config = dict(
    conditioning='class',
    cond_dim=256,
    layers=12,
    batch_size=256,
    lr_schedule='linear',
)
Rows from expert 1 of block 9, named by matrix and row number. Rows with one number belong to one neuron. Each number is 128 + 24 x the weight over the matrix's rms, rounded and kept within 0 to 255. All counts start at 0. Numbers have three digits each.
# up: expert up (model.blocks.9.mlp.up, 8x80x160), inputs 80-159
# down: expert down (model.blocks.9.mlp.down, 8x160x80, transposed), outputs 80-159
up.0:106131116120097084119125162091147119113143119110152107150133121147144134119119141146143135161124090154113156172146088121126151088085134146127098150095146127126149138117154133125175159137146131100138115105202136103177110099131131089137135145
up.1:125145120127111139127097154179141122131153177114128119147127121139173123092111160119108167145136128089123107098158111104105120101148108121133128157099170148116136090106110152114131121109084162143130120152131104118117107124130116142122128092
up.2:145130099082157140152127097095123153087114119095131144131147114104095140132110123101154142128146145140100109121116128109127134138140152084107146116153124137119122118151124150141150116100108136163163136122118128139117131162150128172131118108
up.3:109147128133072145160148096118116141140133147172139099113128102138112122154100177096117123114126128099110162120096101092133133085156118165159138128144143132141123122115136116118102135105133130110140120120100131109113126154139115112105120147
up.4:149091124128083140155118126152085132131127115136185073149105111095112136115110133150113053124142160108146097132143097147127106100175130113112106151119159105082146149124111131126132110108100134156139126211081119160153140114126137145160125098
up.5:141124100122119158136165145143103127142142088143129090105142123094140140103169133153101150122124151103113150135110131146125126101149183112140123129131103134153136123110132162090107132123136131151134123112114109090156120146116120092100075167
up.6:142138114132162117140082124133119125126161114119125203133141075122081126121151125143144116114127147158094188146124109143136153073101145097140102130097166127141142115159132151114129126137132161075092148157179125157110126135130147142137118160
up.7:112110139125129116130114145143131162123137165151141112120127124118135086139131110102127152123121129124127125110106122142133122119115127137120102142133138132144115094145143131129151086161168153170143107126149121134144091199132112125121108113
up.8:129101140144132121120158149129100127131155137130140142103140126164090098150083130061125081124123160136114123135126146168133138137110177147138154135158119121104157105140144116151107140100121089122152140130120161117176106131114088115166094173
up.9:142157131156080138124169118108137111115157129123122140129144144165143160141110136105156116117180141104115123131099177138155129133127105109124157109173135134156092121103108139150134133110181110120106134101144164179146097164113173147119099135
up.10:133096123136090175124199087058134151090127095092195110119157122102107149190112129122129115149147128129119154204069120102167074093178084115161088114136176118119080096126146112146092112123131144137172102128154134122171165166165137142156077126
up.11:139150108134091140138065144140136154138165144166109126131081162158124127077094087151112109097104134112133158142143133105154140116167089101117129115130113167135136186105144085084156110099125105175123132098119135114104097118166160114158153104
up.12:108107116117131121128129124099113143145092128117113108145164120111111104108170140125122117131080158131120150113170124122134094144112141116101126119121125120125120139140155082159100152125084182156116102094080131150159134137121133138131114113
up.13:086137093153108106105148074124124173113164082151120127161113127112145137161159103153151150121134130141180174125129138142135166119153113126143122164105127078083106108114107121124104138156144138106116149125112143122140112103134141121140149155
up.14:125150114151124061130164077098101131140132130132090111111102133114117115072143143112148113136071150124130166059166156152134153134072195076101164099116101115139184143127105111124114109087162162068121170122147152169109073126136147135126130155
up.15:156135139090116131150140132134164092140141138091136143106085144106120092132137096162162123107134108158086083172137112148135119104056118154144175114149131130108154113139085157167130118127100138136154120112164107121127089127095156096161110104
up.16:140122108112121094134184094133145135122128115124115100112115153143159127140094133081135126138125141112100102118133118139119163149108139123131149134134124146143166130108139158113134109119095181119139123136152106126117144122112148133089120149
up.17:121121139159104156125138130076153100155147105156166157132134058209100165177066096040123080123114136138126202161125123160184115092117133166161126169125181147063153141119136082133107120102142157084174195091189114139200151157086105101144087123
up.18:168114110137106097129145149093119144121138126135138121110119149143119103125132137086141067114122120133126111132119120110121124116111147128114133141120162132128161136112118114136165129137134141099099082145157146132176107123134149132134184073
up.19:149135144116167140121114140117134126097106120128120093122135121112109133072149098124156145128105156124118134141154123167131116101123145107112115141106108153166140165137125114148135087127108159114114141111161127142143140156152148175127117086
up.20:111136163112120121110116091148117135148143105165137141196135109111174155167137149144138122125143129130109130142117133083135107116170158120128118097133147126173131120104112105104096150122093120133105136109095132144118083130143140129097065167
up.21:134121142130135142138126126141123095107154138092111145138135136135103104090163135106103105129155115135158161137142113110142147143135131152142101154142135109112121089129163143154136102154122161128126096154168100096122128158105070113153148090
up.22:125108108145120131098126120127114142147149133157149110127176121144158104151138085130099118098107134118126118097147096114127135129119151114136112113126132103137125101110113134133097123159155167139128106119089101143108076138107111133113139134
up.23:150127118083144121177142133120132142079146097073120117152122150080118100109174124181136122164140157111126096145144088122141104126111144045120122097129136109123124101148133141163134132130146106129092095168140133098122137108171121159136120143
up.24:096123117131126125125149137131120109140164168107125137123105145127131128112099157140088131134135123132107140121106123151129116098137120100142110121133105156083150129130124118141170101095091143124143106084168162122111092133090171153130139103
up.25:137127134136098127126131114119128109135137118125165132112126176173143129114133122131160125140137117167155112119128146101131099163146161119118080095147108109101080124123155139136134113136124094140115140125158099118150104138128117142133169126
up.26:101118099122132124093103118133109151116161154140170152108145074162128134153109152112140121102134138148125149128118159121142123123124182101153119135134150152105117140132117136119116153063081121120125110152137102148126128133081105117100102180
up.27:123122135140116146134146134134125152142113144111137125132150125125149138107103121123128138141120157113173157104108145116137105176130143086129134103120118165127084170143115140161117107085144118148164115125066089160088123159129100170094124131
up.28:140072166112117057250128114110123146094125166153069112143064118105054140094102129082174101128164083131063098124107254108157088068180101128150068153152131182063147111124132121093136106106121120201056080151255097127145113079164117067133161095
up.29:116045158127138170124116129115228167088150100188164171116206091113247089115130162179108173131096142104133178130136118134120162085138173148108109144098162110148094103119136107042122154127118169101138119122143088118179092082056115170111083193
up.30:117138153125147175161100140155124091122171170130159082121098104136165115106069147130086139094159125122134100100103117124112106146125099157116136089134156160142117131115126142142105092099111062135154149139160138098128094121127127140154105113
up.31:118128138133109118115123144129108134147125104185155085177157124128133122152123114147136135128123148098122145116136154134123119129121141130152095100113141135153107136122102161106115139130158144143145153163104079116130142143131091144132142141
up.32:140109104147115133089131145110110142102149117142147089116154147122106127106122127148137136132116159123108139135095149107138112101106164132124118135102101149149121136100149144124141122113116138134111098119143099102137105133118126125109128135
up.33:073152107063149099160109152155122127143150126118109130155108099115110113109072127134103150164146089155090138107143118148111142143104134112070130104101159153081117103084116123118128083119112171117130129124129148118090114097128099129108092128
up.34:138117095100136151147174155156123135134176119104131132135152127120091125104054133137098114159172140120104131097106112178118139140135122127081124125101126145070097107116156149101166154107094135125147128135136133084147166115118133121128110147
up.35:165129133106146132112096118147123133134119114090147120117145152195122128082137121140092110092125110117142088130102150108121136147174158094145112119115141133189137113146097151132109114164078106131144093144157113121137096082117140139115148108
up.36:156121152022220124135081161142148171123174143094093172100153078084098121131127083044143117102186138152045094131201108184109108103138123127109170150204135162061178162130154168139150017078092153199182171188166093117050127160170086137106108155
up.37:153086132111115111210123126118128137104130149150076132145113114109102125096109133111142106137151103128091107119115225104135105090186123122137075144134100147111147119121126113093147121100093140188091120138199097127138125111145129076132121133
up.38:137143109123141100115120101099117162106168122118161133118100123122090096101123150136155125142150121129106143111198110151144112101098142099129128110159182148126147116137161159127125131122123114089080141119155148137157154120146134147124128127
up.39:134127141135102143141167138121139107120142167086158063122130139165113113109094133134133139155142119121107097123146129111129137126116134109130123118148130147106097122098155164123120126108127144136134122132153114112122138151119093134152154149
up.40:116130111127157140151163116123137145136138129156144074093134127108140131086117114119114160150132114131130137117122134161122154152133137133121143107122123141114106114134106158140157137138128141125149122079139170147150111150128139128157108081
up.41:158145113115078087125106092090158167110168153120097196106114121110086176142128076125157167152171121142088148131057160118122190126135121146130147150106089095132110126170167130115143128087138142125069120078124096134114101120182113118032133163
up.42:086124103116158126128135129163161145144144151107132137157107115106095109107133137170135134155135145123102167143138120148149137145085143122101120125121164126082137096166172154104151145137102149150136127097119123148161103137156144094155120123
up.43:159138128125108081117163113130142135144144132098115133154133145164120112138128108115139154124121164120136095117152112131120122139145126107126142151098120157124109151116140170140135134119117164138146095124119085131112141130125122140053063100
up.44:139112133048139121138109047147127153150167102110183130195121173129120127158157156159202120116181128126138154109125107094159144174197146113108144144130122134136114097104107098146125161128083118144103212137123115132170092134119174122131157146
up.45:120123126095125125134107121156111152110157142099114157148131172073162144101190147163151114124141158102165161135152115154151101157114137077085113115129149115139076139131108181163137111113114143174063059165075101104109167130133113164091176104
up.46:128137132119090146140164133152129152128103135127065146134099169165137132117104135093119117107151118098153100156114173139143119167138132110133156110128092148161135169130091165127093107061084167170114099134098111123084124135106143168106105139
up.47:120128124157105115118138133073129107130172117123162123128129126184102138140090141083116095157134116123096143150110135118150160097139145157151130122108131159114116122117118078125140147111131182105128138076206146126174109161102154122134111117
up.48:133123085096161080120111114149139186146126127102124150129138093097083139070128109133161159180140146118109192149165161153141176159063176055089148106097150137135145096159164162134157100096154144103108150143120134171083136137169107133138104136
up.49:105154107163119098130142111133135171126152119116129131151146147164159149164113168108120140109160136157144095107095149093120148174147157112127107104135099153120096132118101140128104180112130141088090111147124119148125139144099118125107127164
up.50:159127127110112110121166143144130106152144098116119133069088164097107119147091140125149117123164120147127109137134142143189155139075112130129142137118145129098124168185127151123093113131130167128081102126150147111142108111159134108098126101
up.51:138118132171120120125183114075098117133118116152120098092100124150126141143072144084119070090082133127135135128135149136149139096132170143097150131109108145117135185098095071144068099082153179072123148107188147136123109168103116120140118148
up.52:124124130110131129101134151150099127100128134118146088122124134155152117128097103107149134128120112128105126140129114137129109150097151138162136143147119162153116131091138158128148112151151128140154133120126118133122139145146094103121114138
up.53:092137136054126083140123117135105106141104103133179079162142138164136101164120149146140165118171115129129100086127118110131089150130138138100128150127149094119100120137110181125105141156138112152100133137109116117142096126125098160122136128
up.54:133139122123077127136115157151115085156145133144116118136132126145163116135154173114131118121152137111112117098123139103133110149140121140103110103150143151136167126123107145130148129137104156145089119137140152109125117137132161104123135139
up.55:105157129106117130146126157120164112163139103115096163155118106131120119151105139141120121107145149168113117138121121134141119118113125141093130126155138135127094141140113132110124126130120146148122119139156109133139138133100143099121072139
up.56:113154114105120134136133146123169149102113136147149094150121157136147115108133129130138130132130118132123109115119121113113129164141123134130119139108101125144138108120133150107162121132158099149152131136111130138109108116141105103145134135
up.57:127120112083098108129167079122134136121097135125136132113101141140140166126134111139158147133108139144112113126168126171138114134109144093083176117136120074127094132109101108177117095124166152156127106128106120139156165132143146158082152096
up.58:162132143126151125124109152119109157171129095120108120087160132119103110173117113117137125106110129137109095113090092087143108128155121132120122116176107130124111116128104131101165125153118118190110115134133107131146091132119123160100153124
up.59:162145146113100119119144124121113136114123160108111141084113143136117135134132103120126118083131116125140094124108165150139138112123124152143154135182101121148149156125107170154102098088127124117106114159110115112113110091144136159104160134
up.60:164117099144111132108135128109117133129134132126128145119118158100114106116140136125137118130123127141125106131133123131124137103134118117142144151148124134137149114115163128115146122124108137116101111146115121113141119141134157126107146123
up.61:162131167140153124144130126126134132168121141141095156105143131136123132113120141105133117120146104114108169135127109127112133117132133149142115124137130151101167155136122163134142133131137113109140161180121131140118150151127132109108101140
up.62:169145108141121122145163128141151172162159131122132111128120135157112155114063124103119143143151145149142129108133138125127125154126147113095146145146127183086106148136137151121150127107116162131139150149131110158115108126113132117117092146
up.63:145147151120144058110140151120125181150095121110121147101107133145138137120090141106122132126144115123129136164172128121135125160139139116120066143142135155081086112105110088095157137123108136188163075151155090186152090104112118162073086132
up.64:117150094102127133140127129148136122131127137090114150172123136118143141124080132122084107129164110146097122109090131118154121154128099103083152098150164140162125146126110132145139143141097123162139112130126156148128112105142140153109121116
up.65:163126112161159109143106103087125153157129097106113116085111150134042115077131120114124110126081142153135160127159127136148140081145168125059112125120106123112146139108081095155114074141083150109123104087167132152139085114128130116113117113
up.66:138155152110122165167103160137158072178119164111130143167122095142162150142098146152098144125144116115097093131139103078128141107143148161134149125134130162075143151142145134121109091118095143140147152147133099131098099127111119106112105162
up.67:135109142128128144098171124152131128121143150133112175118146130135115096151161140113145126145138142167137120131144109127149123151096129160173074173132146112114143096140159179123161127144150107124135107155186125102190139117137098135151145119
up.68:127128136143137128130131100146137158145144107104115102137123147134113137144120177137125144118131122134155112103099115136124136131142131150106131133149125131135135155125159147136107108143093129136127133158142114114117176119125137094111129122
up.69:150139135153116147171116072166149158161152110154186078093129165123142148085070115164165154098132161107117156096172116145106114114145120128106138119169119138107092142069104156135136142124097102145154174152097133164093110141110113097120148141
up.70:157092098116145112112176132111121122123117121139098120088156173109152121134145145099140141132118174136080136105111111133122154112117116106120148128116121137118118134143162118126168139101155151132123094112113130095177152167143127118097110124
up.71:130154105077124136113128157135128137168155140119075118112132148174133156111087142110121116108143096140120127124075115120136113108149127098126147138141103153109098114127110157107185105153086170149119139162144082139099094074131137148077114134
up.72:144123117155134095137129095072100127126144117143156148082105111115081102119158138122139103121086140132110164121127129117141169101110187097121114120123129061148170142146106129119136151136162131096098113129119170143133093132115132134161164149
up.73:125115153111143158123150148135103126133168119133154146135148126140128098170122137127109132139160131130109151137042120113143130146121133116135127161107124099095079139097123156127121122104120139142113117131124142138102113163131132141087130101
up.74:109148116180097114142179118091148086138134118131110116103102145147105112127127170125145107158122141133117124129131144135156140123129154144102134083147099118113147099136138082149118126141168139126133135095155153146124128143111163093141126120
up.75:112143131161107114151155104118106137099163140094122134148098102140107085079163154149119112164123130099135164139167112123159166123100150102179131112104165083103187097140150141104111134106155143074128142166107130159094073117133135142174140141
up.76:129130128102113110108120134138125118139107121110159117133115147132117128163115117120145132125152103111145121121137128122129111122125152149134136130159156111136106129123099152154153136100163131151144115155106096139057085120107097150124143148
up.77:131148160157124127112121140136166114153115119129117140147138131186083124101142119123103116117107156122153126136144149127157134143158153125155139148141099162146098140150101144153118157119089197127088120119159115142128129149115134130127167113
up.78:080168113174107125154194107102114113086144108142123107155135116108132119147129174107107096139159148129106130098141120086134124100113129139133160148143158102121079120135111107122103118139143136094130148137193142144088106135113118139134119156
up.79:123115138102097117118086125118129078137150134147169141116120155163171145048104181142080042106163136137132175141110135112161127132111146114114116183119101162154091122110134152108127137091095127134090111173127064153120095138150136154084154130
down.0:138120145143101131108120101178114115096140113132111115119137127167080132171134117129143103123096137133173137119113174148108151103122139148146118105117128137114140124139137136129119078134129112126096141160111136133107119129141166130143135126
down.1:152114141109121159143075127121110157098083145133120114118141153119144089111105092145141135137148154120134129138148163180140112117137115100129151101140090126152128117124138110108108110139142171134149156112155100107124131129119153131113145145
down.2:132116110132126112109154093146124152090126136086139164109099159118112136138117116168135108135122123120134104135121156101124108152085096160147116131141129130119154111109080103091150150130147106122104138115121103139115131107143167155140109118
down.3:111130159098116159171135150122111087158150130152090151115149097107124097106101134105092105107160155145141126129138150148136146125133171133088142172105103120135107097137191140104144098117131144098118122089153106113130133100135170087147142121
down.4:137134110117077119155149119113121113127136135143120138116156142106165106122138118130138173133153091129102131103137163126148109142117159112127123115074086120087162141141127124127101124102149133159145156068180132179108096112119102154105111160
down.5:129124094137109119135136124120091134125127135121134143146107113140109126123137141127117117120147095139106127106124148149131159149136120117106097127117128138137137128100138139149134120108145130107113127149138120131119132126124143152123081128
down.6:144144135150131141170148111117165149143158120097087094129144135135130134132169094131107147128140156180107084117152155123088113149135116149036117127175116116141197122121094131148142150094087159119106119133121096154102123101163120143126119117
down.7:122132136163115110141150142102120126105130125152094136133118135109070157159132126134159089063116132114126125148145116150098103151091146195143106107115068140144116140137112127118130146125158148125121142123131137158130103162125127179158156133
down.8:126095105108127127100161107175147138132164119122101113115088150147119170142148149111143158141106108137168118112144124082109136132127114133146130113119126120101128150143118134082111150146137128115056128078119093128104104139158098133115132124
down.9:166130096154094155165137135167149125121107069124122108171107125132103098127125160144142186144101144089144109135161102095082109103144180112122106112131149119104136086120106129162152106104096132163098096201128146183137149132096073117136119129
down.10:112137130137084143156136181141192163151133114086166134126098132095110137123076120112179142116113135142119126140132117113125107106118087107161149188126115120100133183142145160102186087128124094103099124139161139114141085104147136100113136118
down.11:133144180147127135114115128111129115164132126161164129115163150199137127162171161167118114112134167076109171120091120126132113138121126122141101193158163164101083105134116124152124138134163138204115122130120136121125121137145119150105137162
down.12:152138127150105151098136098121117138147112129133144120117120110116139151081121116123100116134171109133128120110124148134150112163109098152124145147120134133151125070133164127136104130110107138147160117147136121167151135117114104147062145146
down.13:113117143162158104137145205134133110099107068171153109153138098142131125156123141195154115153170143114074080088111110120130164141146128128159090134151127138082184104142105126159136122128111073128126118138156140152152142120157112144127134110
down.14:088156145133088112130081145123135157154106171108124137127165114152142168108097130120164091090146084172185124111113142100119099158127124144130096161130157130162121207072159158158119132117125135108116109114143137129161085133179105131128124117
down.15:144131102119161138137122165096151138123097083151155150115177147093144153111141131118139116159151097113106126140156121121096107143141123120168183136125094115133146141117071115119166116108120134111169121129128107139118143155123108130113105177
down.16:132126111113112164133129099163116127117107143150135119136113121132159114172102144124135084107144148058109156115156116172097130102133147123131162141155120140153137120112113148122144167131119119129108137116116097130135133135127160159105115139
down.17:129136101145122116112108116139119120140148121157096141143115129188113085122125143189133135130125102122115085118136100099118102164107157122145092124142107105084161123112132143097139167127129104126107121181138129142096147100124107118115119081
down.18:137113164121126102150101113115114126168113144133136143150141155124129123092137132136138140151149176153128136118122118122160129102126137114090120135111142142106108118097101118138123111114107101115146150102144129113131139120124123122151160133
down.19:123115117110135115126175160100120092122127125152127162127121122090142106116123124120136074160170189127133146152117096119127149076145122117141134131136130122099119088195117147118121137123134093105129115103156103121160147116161115127140136158
down.20:135112151166132119098096159106126159114115186147149146058169175116172072090137127127109166167118152135130106069115153137100118134075107141153091153105177116145119148086143097114124059123134124144173071110129130133096124196110090132075128167
down.21:149133131143096154137114100122108105137093135123144180145122140094085138125168138120147120112113148125100118115150138128201092163119111115134132122122157108121086076112124121114120114092105093136121131147108126142175127131155145108125128104
down.22:151104131106151109165104139145107120148124116126113134124131137123147137127138119128136115143121107122179126140136124135150116152127128135132129148117134140122133118112141125121142134147138124147136102129098102137145148113109116115115113134
down.23:138131099103134128141115103179136104102129111165103114146106154150102096132151151151119141175117157156133088110155111107144125144104151124110130103118126092093109118150117127143157136145136119117096143166134117153109162119135120117116120123
down.24:112120171111105149139094143119101149123117131135118119137133115126112074151140128092121132151128126102102128152146155128145116087128115145164147165192112108067115088161123140151145109127137116148100129132134177094155143153151117132129150144
down.25:135133129133094142104167146102136158133072121119101133147114125135111119130117143138133122125117134122131127123142106134085118153136182109116164197122114133132134111150215158130097116133119144094150101114147107130122110144115123131143149158
down.26:121116149131129093092151170121125117142129126078124076137098139160148058138153143146065126159143194059124130095131110167179100150145078140114085124158175141100134090110172175188113081130138158192071094122162122143116107093156146112117126192
down.27:128120101118153125115081115165118124115132108122174125140128138142113134117119184128151156166119109151115103179090143124140129158064128169183127112141103138075099160149147126135118176126146097097153126082115163107151088124132116091171160112
down.28:108108110124141104182148122138110129120094132109158102121141132108133126107126151163151119128131073061234152119087070141189073155122133093180128158176130183149152121138162147119118128234109136168111109143094117114118153122127125139120107156
down.29:129162155116149127128121142111169127137118132111138123138153126136152103139117146143132158135145115160145125120128130119163117143127126107151125136145140140125150118132134127161127132158115135133126104148129090127137134118122136121142152138
down.30:122120112132160125134082138144129181118141155136106127129131107149112127145130128117117143115116135134069147135132140136111113140131106138106117204171161119136107164159129123132119119126166136119111141116098163100130108103164118129123122101
down.31:167128157111139125147082138104143156126111121120146123139134150129117119110168142123137160159132143152121117127134084149108137130119099148141094122126130155134144077141166131145145135107109089139132107144120144084126145127108099128131146102
down.32:150137130155144161131140115136147110104108111128124138106152124103102128094122152134137121148111059137165136131111157084154095127167129104150130128133113141137173091106145113124104125162146143114133135111104108129121146157078112151161089102
down.33:173121105110129128092128140144096158173127117138162143148097141112140124126096184124120130119156175122119127145121101152139132080097121118182140132157095111107125097146143090126127085132144124119140105070168100090150140102097153099138101118
down.34:125110195137087150119088108079142126118178107129108137113123154143140118129221113122151159138149101140169122130130106062078100129080137125093102162120146144128103137130143113116141144132094116142172123140142135114124171089109085111155126104
down.35:100126145110143099155153107120151157159140118151113145135115118147102157148088102116113137103131149135115134122139142137152142141123155145103122175136099130113141143123139148148113104192127138126116186106137152103185135111143128117144116138
down.36:141143164142141108124142111136127101127193084148113076162103147167144120102118131159154139128134086114047102087100142151131162093135145111148147133132111141107159102124104128049136124130095113147090101180108136075151108141106147105109121097
down.37:134138145127115124099117151110141138125159152112119171140128117156118138137135127101122127121139142184034098134139193118089180102135114123099096082096126080099110124109109108132126133049166109089144136099170139134106103130122120125150156126
down.38:141135163116129110138104128116121106141131097122094113147106158161148083117181119146110108175116158124128120154164135079133094116120123157069130149096126157133103107117122100172139075171128084140153156172090132124122153113131161140192161100
down.39:142104144108132113153138127134153124128103139131106110109133131179121137109173164113142127168154134157130134137103114161168108123117168055127105150084080145127113141139101094102143132138105111127160126109103151128128135138156139099116127163
down.40:112132145150130130125120106159098116147154124134130086132135128166125138091123126122124109136108132117103126145118156122149114128109144155125161108127147119122096165144121130144125127156121124141110113160070139124123130138136117137082127165
down.41:174131133162127179068072112099099147164151136110089092108118135192168119095161135141120159161112159065050134117135139093143048141118068145169088124179104136155088129141098048149117092097124141133152104115106134091100161174146107136144162119
down.42:099160165144113094113116150100111148154134139089164102122146123104115200091099097185144086101133097140169077144110144083077081162091147143121106161164139094175192111109131136171160147101147126140104088102155089156131112091153131117125117128
down.43:100149113133121171108131147130123154137101138135078115094108126140160121150099130111085130159144109096088144171115129144098152177148143159143166114134089084161150104102142128145155167166122105116103115121126141110112138213150155141124105190
down.44:094099137110118171143142115119146094091121177181144168134120134110076145070130126058115089094140111122112087151086155103128121145118140148144150131106106152184107131135139166123153085125132163083124133099145125119160121118158147099146179120
down.45:148131092105137108140157160065131118140122088075162127120066138087129200135101120109128093115133165106102154124152116188081166132132069105160137132107130148119107101119103098158133122125104104159112111052167092115153148101105130140119136143
down.46:134114115129125113128112103159117134118137142152137113124089136124096099142102093146167088133095131109151135110133159142136140103120151136116127128111122136132114154136099123107119110148129134101128161159069128125118158156113136133141130124
down.47:091138122111102108141133163120097141133116130122130125137115120080113151153121116118099119124134181155118149108133092130140155136130115170140124141136135138107109103128115134131159067082144107156100105042201108133167140100130092129124114083
down.48:105116133111143130144140151124120064144135093119143171083120129078116088180111135110129115132174141158142138092100121143127192114122171100094149154091071130115132128100173117113111147130145122112139153108156125127114133122119152156134135115
down.49:140105130128131125105133146108122084091130126114117179122121152144135073116130127146117133080165153144136142115141122118144129124144134135159158132103155126114122112124132142098105094100128133130118165133150109136076118122094128146116104146
down.50:127123141168140220117174041115157106145116131128141125127134086123121140126155169118156129187110106125124124218146161121090124168129136190173147156112099151098106147169125160146097096123122085165129126130133128153196115096162172135144203164
down.51:171113100138138154116093109182172135067107113160162114145096135097124139141159118109129170122126149129075096156118128136130159109123136123106153107175119113167165056154075094143131153111161143100137108113093104154132127124096143153110103090
down.52:154143128132149137128163122115148148107121115120098098118143140171144139128170121141148115136104122104147136155105138097134125125129136123166112128117128134110131124159102117156124117130133131108115144112117085134137152121151134103175138129
down.53:112156128121118113121141123158123146162128125152147132115143110158136118169139142125136104125114132117125126142131127131152126107123100118107137143130138100103109119134147127130108121129127100151138149125131164111096134103169122149127108135
down.54:125153124154139107109125092131107175093120079127139140142115140169131146134134145124128118095154104112144102138157118113138121147126106216137152143114168160143155125160098117104105135150158103112132167117142140139152096098147093181137104067
down.55:095131152090113116128141160116165123183143091160109137131112077162118152162095131132145145139139084157165120109107120105112157108110144100148094170095069140109132118175177195170147153125154058098093112103102133069192213120102122125139138140
down.56:133135140130139133131121099097111093139116137137154097143127122113108176144151123128108127131127122120127130153132132141094142149105128162130153127138106123123124132123118123119114135117136142151117130106133125168147116153146110143107145134
down.57:102147109124131125100099106114101170129114195148080108134139101171125144138145111132120073186084138137127138163144143100135116142148120193126078106116158138114112195107083150159098175146177081108111147169074128117117122156155125200174133124
down.58:086150115152121138121107099122127148117091144147152139174125130113058142124166128119180119116103107148127122133148121135097126106086177143176162141128146081109112163127100159151153150129122113148124148125132137157179165134124134128089160125
down.59:119125176128108135134132140123129116144115158135124175136145110150100093155138096130161106083110191127115125132143150168110127119131119106088122152109117122118097113114129152135150157124087094170106155113143090134121181132148134138122136142
down.60:105117136140124125123134141185169134145112115125112068153141141153176150122115101192135133131129100129102128121132113113093128142109158111117105130122143109185112171074131131107162116098122139109130131079087102147115109128122137156170125135
down.61:104107124097158105144123124107120132156095142112144152120134112149112137133124116126122112125122144150134097121140116102170162107126090152139128127117111117090169092147120115122111167128161110105090135090135115147139134097139119131143113113
down.62:161117125106141122113105128099140162150113129121126108124093119142141115102111140165108171122163128148151143127115111129122114153129126159165101094082143147152107109123103105183142169108100105137130125111117160112114145175135159108158117114
down.63:144151163117147102114133140126153124096132103109138138099157127091123133128131125111107146104091120128168116109108116120104140149107144111180140128164143118107153159162131140144130150123117159118124187146139160099134107124150142111141072103
down.64:140151170124108132133123150162132145166143062114128118123201162067109107165150133139127142131149190137168133117160139111121119144109130112057098140182091149126161069116129130137152121105108138113154156130133172133177121105103072112173119130
down.65:151129112114147131119100141145097133112085133111135137156121157178123125122102138145143109138088130126117117113161125139091104146118109117133123130149170137118137138127083128126144130149128113151113118151132081160123145111152114129135100119
down.66:127109081143162133133104132131145128098093162101120127127138163084106122118133137132133106140089107118110133143140108139124126128099162152112137119139152128163112172104092108147146142121125094108140166149122156133126111159136146165137151111
down.67:103143125109137120133058150203141160126122159117107145134153124102114175152087119104138111118109095143128107124104148129142135126112130152154115153150126112156134131109132132123128144094166125061112125109092145100153138137105110172152130111
down.68:142121123117102108116123122081114125128083125136160128159110134116130136135118157123136133148146149101075131109113134112156108145132096105088117121125143103128172132134133100073113150140121095123117120128160118110153161129134132135120123112
down.69:146104159113122149158089121086188131139074131110134123105122135138121147081117096157156131162170090112127160162123123123056095159063148158099094135092115144179096158089120141178173167154112094123153129120116115128178136179140167092178136155
down.70:163116116111145178106142114165130147108115132106121116098125158143112105086097131135139154098143176160105130118145155142070133130108121124146167087172125142145135102165130100127118105109128164100140107102131139125142131145141115114143068129
down.71:135121107118112159121124109135075138147136117131153150137134176128139145106093122122147115136102141131172131168113085121117109097103127154148111117143104119105108167107123126146125117088129098090189102139130146124119109123113108124149177117
down.72:135102132120121112134141124128100122146137119158130148130121149120117100110137157128121118140118152158128106152147098128117113124106175140075138141099134120134115079140136146142131101132128109149138114103158136118107142119097139101126124104
down.73:125110127104160141131099131165117163098111073134083137125128147151120136127154116140138168141119203129119099141147104162113105155096169141142133117093121104105112122151118128102123134097112113117117117110127158108109082164164117128146100104
down.74:130105114104173125116147154133095109162117105132141130130115152082135099130117113125127108155140136101113162161157153186137133115145138145132179143093142136110154128166153132146115089155105138170121126125141114099116167101096134113124116153
down.75:090135128145096155142098170151159122132132131093106122101166109110140128144089109088135136115145139081144146135100155147092143136145136138149149182119070136121100170118159153143170146127134123087132121125146128148142086125095116131118153172
down.76:133135126081131084149165137121143143119107144175141143117155127143148162126142163133151137078146094102112121114111109147137117133126104116129125152107129124109163174102133096097103101119112103160167132120133094162151096099136113142130115140
down.77:116160121109123108127145126201185151113128121117102085108136112158173161100096143081146142121130060135143100109135144168128147078128104134156140146147092132144115168131116138124152106118111118069141149130059121105135149134115121143141097142
down.78:106140135142098130167132110120162149104111124123154123128121124081107168103110108118160091100116132143139135123127128138079148105143139141115126096144159135169118124130100157113120177129137165107122144164127121151157112125106107153087135114
down.79:172106158149117179164186150079125155113096140134100141133156109149123117110121077110115166157066135142133097109129120183088154098149148069147138121109090157086173163202106152118124079140107114089152166135145179091136148153141107159149110157